From a checkpoint of a small multi-label image tagger: trained on simulated grey scan slices of phantoms with and without marks.
Rows from block 4 of a small multi-label image tagger, named by matrix and row number. Rows with one number belong to one neuron. Each number is 128 + 24 x the weight over its row's rms, rounded and kept within 0 to 255. All counts start at 0.
After each neuron's rows are labels from the 100 images, of 14848, where the neuron reaches its highest value: "top examples" is what is common among them. Only what is clearly more common there than usual is listed. The data: simulated grey scan slices of phantoms with and without marks.
# fc1: MLP up (model.blocks.4.mlp.fc1.weight, 256x128), inputs 32-63
# fc2: MLP down (model.blocks.4.mlp.fc2.weight, 128x256, transposed), outputs 32-63

fc1.5 [112 116 159 108 164  71 133 155 128  87  87 108 122 111 135 133 106 107 126 129 133 159 130 200 158 149 123 112 172 120  97 118]
fc2.5 [158 101  89 160 142 161 178 138 138 153 116 116 136 147 124 131  79 149 118 118 135 160 112  96  96 144 128 103 132  96 142  98]
top examples: chest

fc1.223 [165 110 103 147 157 125 136 161 103 125 153 127 123 106 154  92 120  78 136  83 147 115 115 114 133 152 131 163 126 115 130 107]
fc2.223 [132 125 155 130 125 132 197 178  96 105 111 125 131 140 163 122 159 132  95 106 171 155 113 131 143 118 132 105 128 106 128 102]
top examples: streaks; limb

fc1.123 [138 146 146 110 149 140 129 149 130 131  92 123 125 144 172 120 122 129 140 108 147  75 124 119 132 153 119 136 130 112 159 111]
fc2.123 [104 119 130 159 141 119 125 200 136 138 119  90 132 169 161 147 153 135 121 125 158 130 144 100 135 168 126 109 102 105 151 126]
top examples: ring

fc1.111 [173 109 141 139 158 115 130 113 146 108 139 130  75  44 114 120 143 144 129 125 120 108 104 119 125 105 112 152 136 174 114 140]
fc2.111 [142 155 115 174 134 141 122 156 131 118  82 114 142 148 147 131 144 117 127 151 158 117 154 165 132  97 106 145 127 133 116 109]
top examples: limb

fc1.250 [157 148  95 148 181 132 109 112 128 110 170 129  97 119 175 128 109 104 129 120 120 144  97 152 130 153 111 182 138 119 146  90]
fc2.250 [115 161 127 132 113 132 190 138 128 159 113 131 191  95 124 149 175 142  83 118 115 131 138 107 113 101 135 134 142 114 124 117]
top examples: streaks

fc1.53 [100 110 104  95 142 106 129 109 108 106 126 161 115 157 113 101 117  83 157 137 132 146 125 141 193 105 147 130  94 134 148 167]
fc2.53 [112 124 118 103 124 139  96 142 131 134  83 123 118 168 150 146 132 141 105 192 152 143  89 140 154 136 120 157 172 115 150 168]
top examples: crack in bone; head

fc1.239 [146 121 145 107 116 119 157 140 136  97 142 120 100 139  65 148 103 140 207 136 157 149 138 150 130  94 163  97 150 109 125 169]
fc2.239 [150 151  81 146 132 143 110 121 143 157 143 177 118 120  79 103 111 123 144 173 120 114 145 137 127  66 166 118 152 152  99 135]
top examples: streaks

fc1.46 [199 130 116 142 152 130 122  87 150 108 148 121  96 103 134 161 151 123 106  92 147 106  62 123  94 136 100 150 118 124 101 106]
fc2.46 [138 105 106 110  91 136 170 172 131 135 127 147 162 168 155 122 127 113 120 142 148 129 103 160 134 125 135 137 104 115 153 146]
top examples: chest

fc1.161 [143 121 135 124 124 140 133  98 121 132 123 169 139 162 114 122 140  97 116 145 143 135 121 127 141 127 132 154 160 157 173 135]
fc2.161 [124 102 136 116 136 173 106 156 138 151 105 133 120 133 134 116 135 113 108 148 155 117 149 162 127 131 141 111 131 168 110 136]
top examples: head; crack in bone

fc1.234 [123 119 122 100 164 154  93 118 110 150 104 131 120 102 157 133  90 112 110 160  81  97 136 128 116 136  70 130 126 142 135 135]
fc2.234 [141 120 132 126 139 126 126 119 167 120 139 100 115 133  63  86 163 135 105 167 156 120 147 137 138 111 156 124 118 125  83 141]
top examples: low contrast; chest; dark spot

fc1.42 [141 119 180 110 153 133 119 143 124  93 153 136 123 155 129 106 142 152 145 124 100 135  94 153 177 126 140 122 181 112 123 137]
fc2.42 [143 138 119 161 143 141 168 130 117 146 113 180 124 118 166 150 112 113 132 120 127 119  86 102 109 125 161 139 105  90 102 109]
top examples: head; several spots

fc1.162 [158 124 143 143 149 129 135  78  82 130 164 116 131 139 150 150 150 141 101 118 101 137 119 140 158 124  96 131 108  53 129 114]
fc2.162 [131 100 104 141 101 148 156 120 103 104 107 176 120 103 145 168 149 120  98  86 100 135 107  86 100  86 124 130 146 111 135 105]
top examples: chest; several spots

fc1.76 [118 107 126 128 134 133 202 120  85  94  82 106 147  94  94 127 127  45 106 130 149 171 134 117 187 125 102 152 127 108 114 137]
fc2.76 [133  95 147 137 114 115 149 141  80 102 155 142 121  95 156  75 117  75 129  96  98 131 110 147 112 119 153 129 126 129 132 147]
top examples: low contrast; side: right half; belly

fc1.29 [108 145 122 120 133 143 138 104 111 106 182 103 123 117 135 126 128 147 142 132 114 122 108 133 137 105 111 113 101 146 111 127]
fc2.29 [140 146 140  86 132 123 122 116 114 104  68 137 169 134 127 155  90 163 128 154 153 119 118 119 119 148 109 122 143 141  88 123]
top examples: side: left half; chest; several spots

fc1.219 [136 118 128 150 170 121 125 147 120  76 116  99 132 127 114 125 114 110 153 146 125 125  93 161 118 113  94 142  89 141 113  95]
fc2.219 [188  99  97 118 160 123 131 117 175 100 129 128 120 149 142 131 152 113 105 127 122 150 145 131  93 129 103 135 116 130 134 134]
top examples: belly

fc1.135 [129 148 123 117 121  87 127 147 103 101 176 155 133 125 122 106 112 179 140 113  96 165 139 175 135 151  94 114 124 103 117 143]
fc2.135 [103 132 116 113 152 122 154 102 113 109 128 157  90  87 187 128 115 131 149 113  89 116 158 115 155 133 141 151 139 103 166 125]
top examples: several spots

fc1.215 [127 143  82 141 132 152 121 110 102 111 151 111 132 147 149 147 111 146 117 202 143 148 118 119  90 142 133 134 125 125 144 156]
fc2.215 [141 119 106 110  90 133 114  99  94  98 120 141 124 157 139 148 146 116 104 127  91 131 137  85 132 151 128 116 152  83 125 170]
top examples: side: left half; belly; several spots

fc1.43 [152 127 112 116 123 121 121 162 121 122 134 137 142 128 136  77 123 136 124 122 107 115 130 148 167 181 124 155  85 117 130 120]
fc2.43 [129  96 115  95 147 133  90 126 143 116 132 149 149 114  78  89 148 111 164 135 125 132 139 143 153 121 129 115  81 122 127 107]
top examples: limb; low contrast

fc1.194 [122 167 118 122 116 152 135 145 129 145 127 161 117  89  81 120 117 148 103 128 120 138 136 109 136 151 116 151 139 124 133 127]
fc2.194 [127  76 133 135 133 156  95 123 138 133 146  97 165 132 137  91 117 109 114 147 158 102 119 170 124 115 134 138 111 174 108 101]
top examples: several spots

fc1.113 [166 133  87 133 156 152 163 158 114 138 154 133 149 112 122 119 138 133 120 154  80 127 112 110 118 140 119 133 132 139 105  98]
fc2.113 [111  74 121 127 109 120 130 133 147  91 144  92 120 137 120 144 132 130 143 139 160 136 151 120 124 146 155 137 115 126  67 132]
top examples: side: right half; chest; several spots

fc1.13 [120 100 137  96 128 133  78 107 130 149 155 123  93 167 131 107 133 137 156 115 135 127 133 112 181  55 118 134 128 145 106 163]
fc2.13 [164 133 150 143 142 125  87 114 156 125 134 205 149 133 117 121  98 139 121 187  96 164 124 151 128  95 153 129  92 156 108 128]
top examples: limb; streaks

fc1.189 [136 126 181  97 133 127 119 110 145  77 125  94 110 141 163 143 113 135 107 100 151 118 132 137 134  85 160  93 173 141 158 118]
fc2.189 [105 135 172 152 149  63 130 140 162 102 127 139 120  74 123 131  97 149 115 141 101 104 173 145 130  85 131 168 153  90 116 105]
top examples: noisy; low contrast

fc1.98 [128  70 116 104 164 127 148 150 122  87 133 141 132 144  66  99  89 109 150 150 140 115 125 169 195 114 143 118 133 129 156 165]
fc2.98 [132 148 114 114 119 139 171 119  95  83 126 119 101 123 153 111  81 140 111 136 156 141 117 129 123  93  97 139 205 158 167 139]
top examples: head; crack in bone

fc1.64 [138 129 102 113 137 133 126 100 135 126 132 103 139 116  88 159 142 145  92 119 144 151 106 145 129 122 121 122 136  63 128 131]
fc2.64 [112 142 130 145 127 123 151 130 133 154 129 170  94 173 144 142 139  94 108  86 140 148 117 135 133 149 120 147 163  81 157 142]
top examples: low contrast; chest

fc1.84 [160 141 132 133 163 112 110 154 126 140 149 123 105 127 212 160 117 119 133 106 120 116 104 122 164 112  98 135 103 121 122 121]
fc2.84 [121 115 130 129 132 135 122 161 101 111 131 127 139 129 142 159 106  93 124 107 113 129 166 122 112 130 135 112 137 101 110 101]
top examples: chest; low contrast

fc1.107 [147 124 115 112 115  89 158 132 118 134 125 143 133 116 179 173  76  33 193  98 108 152 118 171 153 118 149 124  95 127 131 151]
fc2.107 [119 116 127 117 183 117 145 135  87 102  96 138  88 117 174 157  98  92 177 141 123 133 144 106 145 102 135 162 141  77 139 128]
top examples: chest

fc1.17 [111 135 148 118 183 152 192 126  89 116 127  95 130 141 110 112 123 124 124 114 143 166 126 122 136 110 125 158  97 154 138 109]
fc2.17 [108  99 156 124 119 123 113  93 165  77 115 144  84  94 136 163 117 148 129 136 105 112 118  91  99 150 142 109 156 125  74 126]
top examples: side: right half; low contrast; noisy; several spots

fc1.87 [ 84  93 104 122 106 142 109  92 141 108 158 130  81 191 149  74 133 106 129 157 132 134  93 145 130  98 105 151 107 140  89 169]
fc2.87 [ 94 109 106 131 140 133  89 124 152 142 113 150 125 139 115 114 152 129 160 179 132 141 105 101 157 119 168 109 103 143 121 114]
top examples: belly; noisy

fc1.6 [134  98 111 115  99 136 148 101 121 136 141 136  99 125 118 178  87  63 142 111 109  83 107 148 125 136 125 145 149 105 105 114]
fc2.6 [114 117 120  97 102  78 125 123 149 109  99 122 122 155 150 170 104 135 134 139 143 145 131 141 140 132 118 116 177 103 127 139]
top examples: chest; crack in bone

fc1.153 [133 115 130 121 166 144 110 131  82 122 130 107 133 106 119 150 125 107 106 129 106 121  90 129 148 157  69 158 102  96  88 123]
fc2.153 [125 114 117 121 126 114 117 188 148 101 129 148  89 139 112 134 115 127 107 128 165 127 113 105 107 116 169 134 132 143 100 122]
top examples: low contrast; belly; several spots

fc1.158 [119 148 146 118 124 129 107  91 133 112 198 100  64 135 131  92 144 177 100 144 141  84 136 153 127 111 133 125 116  96  97 113]
fc2.158 [145 112 115 151 137 144 131 149 158 165 143 158 150 129 119  97 128  95 146 148  89 137 153 128 139  73 176 157 140 135 148 116]
top examples: side: right half; belly; ring

fc1.80 [191 164 183 144 129 118 145 135 100 108 106 146 105 115 124 124 138 116 119 129 108 157 110 141 114 134 104  90 134 134 118 126]
fc2.80 [164 133 108 147 130 166 134 142 139 128 141 100 139 144 129 140 134 129  70 131 144 159 148 158  95 151 152 149 100 162 136 105]
top examples: noisy; chest

fc1.200 [104 129  99 112 155 146 124 134 121 157 148 128 131 143 159 118 124 121 121 137 170 140 114 139 158  93 142 111 150  98 109 124]
fc2.200 [ 61  91 191 169 125 173 170 127 129  77 146 148 111 125 130 108  78 112 143 148  98 115  97 115 142  79 134 129 122 119 150 122]
top examples: belly

fc1.213 [134  94 134  99 179  96 124 127 102  92 144 151 112 125 149 104 132  99 119 117 133 127 128 119 142 156 131 154 124 119 139 119]
fc2.213 [111 147 170 150 139 137 179 140 101 129  90 124 121 116 181 120 169 128  98  92 146 121 120 127 123 142 114  97 130 139 127 161]
top examples: belly; streaks; dark spot

fc1.190 [158 169 136 117 109  88 180 128 119 110 144 124 124 140 181 116 107 135 145 146 103  97 119 154 110 112 127 129  89 151 106 182]
fc2.190 [121 127 173 126 141 120 140 133 112  77 136  87  90 167 128 121 156 136 138 111 162  90 150 143 161 127  92  93 140 115 132 163]
top examples: ring

fc1.130 [111  79 155 125 143  80 153 132 150 129 123 159 138 147 110 100 127 112 128 134 146 131 137 125 133 124 147  88 150 113 140 149]
fc2.130 [ 99 206 132 122 169 148 158  90  92 126 161 108  90 113 124 121 140 122 142 141 119 105  75 161 125 129 112 148 107 113 131 131]
top examples: streaks

fc1.34 [107 115 103  96 121 103 129 153  98 125 134  86 113 163 119 153 164 129 167 134 122 108 119 151 115  85 123 115 108 136 166 127]
fc2.34 [140 128 132 164 124 127 136 160 134  96 108 152 113 139 156 163  90  85 131 106 145 111  96  90 116 172 122 161  96 130 106 118]
top examples: chest

fc1.208 [109 110 113 105 145 156 122 127 139 121  85 159 115 148 125  98 158 121 102 127 134 113  98 123 169 148 113 144 123 121 101 145]
fc2.208 [ 84  85 175 123  97 165 129 154 194 127 120 128 131  99 163 132 162 120 125 151 131 143 166 118 141  83 141  89 132 119  95 117]
top examples: ring; low contrast

fc1.199 [135  96 114 122 193 125 160 116 111 102 143 141 150 153 125 168 103 116 107 118 122 140  85 129 175 140 155 141 135 100 122 106]
fc2.199 [ 87 150  84 115 116  82  82 145 109  90 119 115  88 116 166 151 120 117 150 123 117 145 172 128 130 142 124 137 156 100 138  93]
top examples: side: left half; chest; several spots; low contrast

fc1.243 [137 133 125 101 148 145 110 164 120 106 101 130 134 150 144 140  89  85 107 165 128 117  90 114 179  90 131 149 174 159 144 135]
fc2.243 [132 131 128 157 102 141 141 130 122 137 151 111 105 103 156 134  97  78 135 138  64 126 145 132 152 114 125 148 151  93 159 125]
top examples: limb; low contrast

fc1.96 [116  98 123 123 198 125 117 146 102 118  99  78 159 116 154 137 130  97  96 114  79 143 117 125 114 137 121 121  89 106  78 133]
fc2.96 [134 124 126 137 129 102  64 122 138 135  99 140 121  84 112 130 149 125 143 157  84 137 156 149 131 105 155 114 131 129 138 153]
top examples: low contrast; chest; dark spot

fc1.105 [111 165 154 131 127 142 128 145 119 110 153  84 123 134 151 123 118  98 162 131 103 103 129 111 111 139 103 147 103 128 134 122]
fc2.105 [128 140 122 129  82 100 120 155  98 114 134  97 111 163 155 170 170 116 116 111 153 109 144 113 147 124 126 141 111 105 114 145]
top examples: several spots; streaks

fc1.75 [137 120  79 120 150 158 150 155 109 106 148 114 122 149  83 137 140 138 119 160  86 139  90 152 149 137 125 117 141  93 154 116]
fc2.75 [139 102 154 110 105 107 142 138  94 110 109 114 141 152 128 118  46 113 150  73 167 122 163 136 154 148 116 125 116 138 117 106]
top examples: dark spot; limb

fc1.144 [134 104 159 146  93  81 106 125 152 109 155 137  45 147 149 142 126 136 168 117 135 147 105 123 125 131 139 122 116  98 132 175]
fc2.144 [120 155  82  95 149 138  83 144  94 134 131 173 116 139 136 123  86  75 133 160 145 118 137 171 123 122 148 132 128 144 131 123]
top examples: limb

fc1.251 [120 122 166 132 145 135 121 148 133 110 115 117 102 148 132 108 129 112 111  78  66 123 145 122 136 124  93 162 136 161 144 130]
fc2.251 [141 125 147 103 152 122 105 120  82 112 113 145 141 116 173 168 111  97 144  89 129 117 124 151  97 194 130 123  79 101  97 118]
top examples: low contrast; several spots

fc1.206 [144 177 127 136 151 136 149 119 102 132 141 110 130 103 161 125 127 108  82 118 108  69  84 122 105 127 148 141 143 151 127 133]
fc2.206 [125  72 150 120 125 120 129 107 103 117 132  94 104  98 137 110 100 131 155 175 155 146 195 139  89 107 198 104 138 137 113  95]
top examples: streaks

fc1.204 [138 102 134 155 155  89 170  91 102 127 102 162 105 125 104 142 128 135 110 114 115 146 148 143  98 101 115  84 124 112  75 106]
fc2.204 [152 179 103 112 125 112  67 110 130 125 149 138 111 144  98 124 175 136 129 129 159  90 148 177 151 119 111 132 125 147 119 158]
top examples: chest

fc1.148 [112 139 138 130 158 152 134 130  97  94 183  77 115 113 154 127 102 151 138 119 109 123 106 165 113 134 111  99 108 127 110 146]
fc2.148 [146 158 150 123 129 147 151  86 162 136  45 170 157 116 156 155 113 157 158 160  98 124 114  96 120  79 125 102 164 135 107 123]
top examples: streaks

fc1.202 [113 155 141 101 138 136 140 150 140 139 126 175 141 120  80  96  80 103 106 162 137 113 108 143 139 154 126 138 182 159 131 128]
fc2.202 [161 127 138 152 128 134 137 129 166 101 128  94 135 142  79  92 136 133 116 155 161 111 131 131 110 101 115 129 155 173  72 143]
top examples: crack in bone; head

fc1.119 [145 165  96 140  80  84 123 126 139 154 106 102  98 167 143 119 110 124 126 153 118 113 129 115  97 166 120 134 119  92 109 130]
fc2.119 [168 160  80 101 116 106 139 120 138 125 129 118 121 144 162 143 163 162 116 148 125 129 114 120  69 120  83 130 130 166 167 135]
top examples: head; streaks

fc1.216 [161 153 153  89 117 122 152 152 108 129 139 128  99 153 142 112 112 120 181  98 115 125 123 108 121 124 117 123 119 103 148 235]
fc2.216 [117 121 142  96 117  99  88 130 151 166 105 141 153 174 153 112  93 109 112  99 151 122 156 121 107 124 128 116 104 112 115 115]
top examples: side: right half; belly; several spots; finding: ring

fc1.109 [187 114 108 115 124  93 158 151 122 115 170 157 138 150 161 122 128 142 130 104 129 131 126 140 125 137 144 136 124  92 100 136]
fc2.109 [117 145 140 105 164 136 131  85  87  87 120 164 103  90 141 110 135 125 173 124 106  91 132 157 160 121 123 157 135  99 101 149]
top examples: limb; bright spot

fc1.104 [191 163 109 113 116 131 101 131 106 144 140  98 107 151 151 151 159 130 120 126 148 116 128 144 123 128 111 141 158  95 175 130]
fc2.104 [161  95 114 147  93 142 129 127 112 117 111 131 160 102 125 134 130 124  83 113 153 122 197 161 109 111 147 152 131 142 123 119]
top examples: streaks

fc1.125 [122 131 132 152 117 139 147 108 135 110 130 112  97 109 125 120 133 106 136 108 168  98 102 133 103 127 143 183 154 104  97 102]
fc2.125 [139 140 116 122 110 121 177 130  96 123 116 106 120 134 118 172  98 105  90 146 165 141  75 137 131 121 120  73 130 159 150 178]
top examples: dark spot

fc1.151 [100  86 128 133 172 164 177 144 137 132 124 152  90  91 131 105 150 120  98 160 107 149 121 115 147 141 114 147 118 140 101 132]
fc2.151 [122 113 150 138 110 158 130 120 167  93 152 113 136 130 116 114 129 120 136 199 135 109 178 133 101 153 126 103 117 124  89 174]
top examples: several spots

fc1.228 [102 128 107 134 133 148  94 131 133 100 137 148 112 128 148  67 147  77 161 167 122 141 125 116 130 113 147 130  76 129 141 164]
fc2.228 [106 112 132  96 105 139 124  99 169  95 157 138 123 127  93 109 139 156 139 161 146 149 111 107 153 140 155 114 136 114 121 148]
top examples: head; streaks; crack in bone

fc1.207 [160 125 109 148 131 132 133 115  94  91 142 101 127 174 125 145 113 128  92 106 119 155 144 112 121 125 138 148 144 138 133 107]
fc2.207 [143  98 119 124 114 111 160 109 126  57 126 129  87 132 142 130 142 114 108 115 107 115 108  81  93 162 112 117 126 122  90  95]
top examples: several spots; side: right half; limb

fc1.133 [123  94 126 131 122 133 147 113 119 126 146  96 103 165 152 168 110  89 135 125 144  70 126 139 127 125 119 129 116  91  94 116]
fc2.133 [122 137 129 132 105  89  93 136 152 127 134  88 148 162 111 135 121 173 119 162 160 183 105 151 101 157 140 122 140 107 132 103]
top examples: crack in bone; chest

fc1.175 [138 117 169 118 124 109 116  96 121  98 141 116 117 175 105 165 101 140 161 132 110 116 140 173 130 101 131  71 177 112 101 142]
fc2.175 [139 128 108 124 154 133 105 106 137 148 141 168 151 125  64 124 138 116 161 119 146 129 126 125 148 135 141  98  80  99 126  94]
top examples: chest; low contrast

fc1.49 [121 162 163  80 124 134 111 119 145  83  87 127  92 166  95 114 104 134 165 182 121 158 107 152 166 135 157 127 166 117 121 137]
fc2.49 [154 114 127 105 134 151 120 125 119 147 146 120  92 101 131 148 126 108 127 150  93 137 121 145 115 130 117 131 114 128 113 108]
top examples: head; low contrast

fc1.246 [154  86 130 116 164  84 124 123 104  90 127 166 145  88 118 110 100  81 120 125 131 126 116 124 151 130 149 122 136 150 159 143]
fc2.246 [116 132 138 130 126 164 161 125 146 153 118  78 129 134 131 121 158 142  82 117 149 133 146 108 104 112 114  99 143 164 139 111]
top examples: streaks; crack in bone

fc1.47 [109 116 144 137 153 121 138 145 117 139 115 118 128  84 111 130  98 139  98 106 121 111 138 106 108 179 118 123 164 123  95 122]
fc2.47 [123 149 147 137 134 142 144 121 144 120 107 103  96 145 153 125 132 136 118 110 160  69 108 138 111 157 126 133  81 117 119  84]
top examples: limb; several spots

fc1.154 [116 107 127  78 158 120 116 177 129 143 123 106  94  83 143 157 104 122 135 163  87 145 136 161 171 155 124 102 110 108 143 159]
fc2.154 [ 99 135 169 174 143 126 162 142 124 111 109 137 146 173 143 123 102 160 121 106 125 126 168  69 140 117 144 136 152 153 114 149]
top examples: side: right half; chest

fc1.122 [147 149 158 100 139 131  89 170 124  93 124  99 116  85 122 140 134 124  90 155  87 108  70 159 137 146 120 126  99 120 147 129]
fc2.122 [118 111 148 126 106 153 109 176 171 105 126 130 141 131 171 155 140 125 127  97 108 134 127 114 149 141 131 141 136 162  99 141]
top examples: several spots

fc1.248 [131 151 147 112  90 140 144 123 116 142 135  77 115 146 115 124 139 118 112 136 109  78 134 127 100 166 117 145 148 127 130 168]
fc2.248 [109 152 150  52 122 100 115 111 107 113  89 139 188 118 142 113  91 110 109 107 141 148 126 138  97 149 119 134 102 134  38 147]
top examples: several spots

fc1.222 [156 135 145 118 137 101 101 156 101 129 109 149  94 103 141 105 169 101 160 122 107 144 107 113 107 102  79 130 146 131 120 152]
fc2.222 [ 90 110 125  87 125 135  94 168 125 103 134 124 120 134 144 125 132 141 124 124 127 144 133 162 140 144 155 135 100 154 138  84]
top examples: limb; bright spot

fc1.146 [120 117 102  99 180 139  98 129  95  94 181 126 143 119 129  95 120 142 112 128  92 149 109 159 158 125 115 115 151  95 147 158]
fc2.146 [175 144 145 122 146 144 203 112 116 112  75 166 162 151 193 146 128 162 121 156 139 124 129 133  90 114 137 122 146 131 123 122]
top examples: streaks; low contrast

fc1.182 [116 166  85 111 126 147 119 119 128 145 116 194 141 159 110 110 141 104 120 134 124 134 143 107 156 141 149 165 157 128 132 143]
fc2.182 [112  82 128 123 142 169 108 109 166 143 132 137 128 129  95  87 131 103 132 151 136 113 140 151 114 109 155 127  99 187  92 128]
top examples: head; crack in bone

fc1.37 [144 106 106 139 183  72 134 132 135 121 121 131  74 100 121 129 142 132 163 108 139 114  99 108 126  90 141 157 131 136 107 129]
fc2.37 [104 149  96 133 116 115  71 158  92 139 112 113 135 148 161 143 110 122 126 143 135 129 129 148 141 145 110 126 119 138 129  69]
top examples: limb; bright spot

fc1.212 [120 113 128 107 138 129 125 144 123  96 187  85 115 157 166 149 142 138 133 136  85 136  72 140 128 120 130 121 114 119 103 146]
fc2.212 [140 144 116 122 133 121 134 135 117 138 107 128 121 113 167 127  94 128 158  99 111  89 118 139 121 118 138 132 115 145 158 139]
top examples: chest; several spots; side: left half

fc1.233 [149 157 124  81 108  71 148 156 132 110 137 182 135 143 137  85 105 107 149 126 126 162 143 150 182 135 159 126 103 125 111 165]
fc2.233 [114 147 133  85 143 100 107 109 100 102 130 166 111 163 125 107 121 154 167 159 154 129 107 141 172 121 107 163 100  84 104 170]
top examples: head; crack in bone

fc1.71 [138 135  93 140 182  91 146 134 116 114 135 118 136  83 104 117 139 115 104 118  99 134 123 178 184  98 120 145 146 106 186 135]
fc2.71 [107 153 142 169 127 107 160 138  82 152 149 117 160 109 161 131 139 155  98  85 125 174 164  82 134 142 116  97 116  95 138 100]
top examples: dark spot

fc1.94 [110 175 163 113 128 121 127 170 104 100 123  99 140 111 106 106 122  70 129 126  79 149 123 144 150 140 101 171  83 159 115 157]
fc2.94 [138 142 105 175 126 138 135 102 131 127 170 159  75  90 113 110 104 100 133 113  82 106 144 123 144 124 146 148  81 104  99 121]
top examples: low contrast; noisy; belly

fc1.117 [129 168 179  88 114 143 174 139  51 131 146 112 119 155 144 139 107 142 161  87 139 125 147 122 112 149 106 112 117 123 137 150]
fc2.117 [112  80 164 135 117  99 116 139 142 159 100 123 129 157 116 127 150 145  85 105 156 133 189 102 109 139 124 117 139 143 109 136]
top examples: side: right half; belly; several spots

fc1.254 [106 137 123  98 112 148 126 100 122 106 146 154 113 137 146 104  98  90 155 144 147 125 136 129 155 141 151 139 141 146 163 179]
fc2.254 [136 111  79 104 123  98 106 138 143 123 117 120  99 168 105 111 144 149 143 149 166 154 107 123 113 126 146 109  73 126  88 130]
top examples: head; crack in bone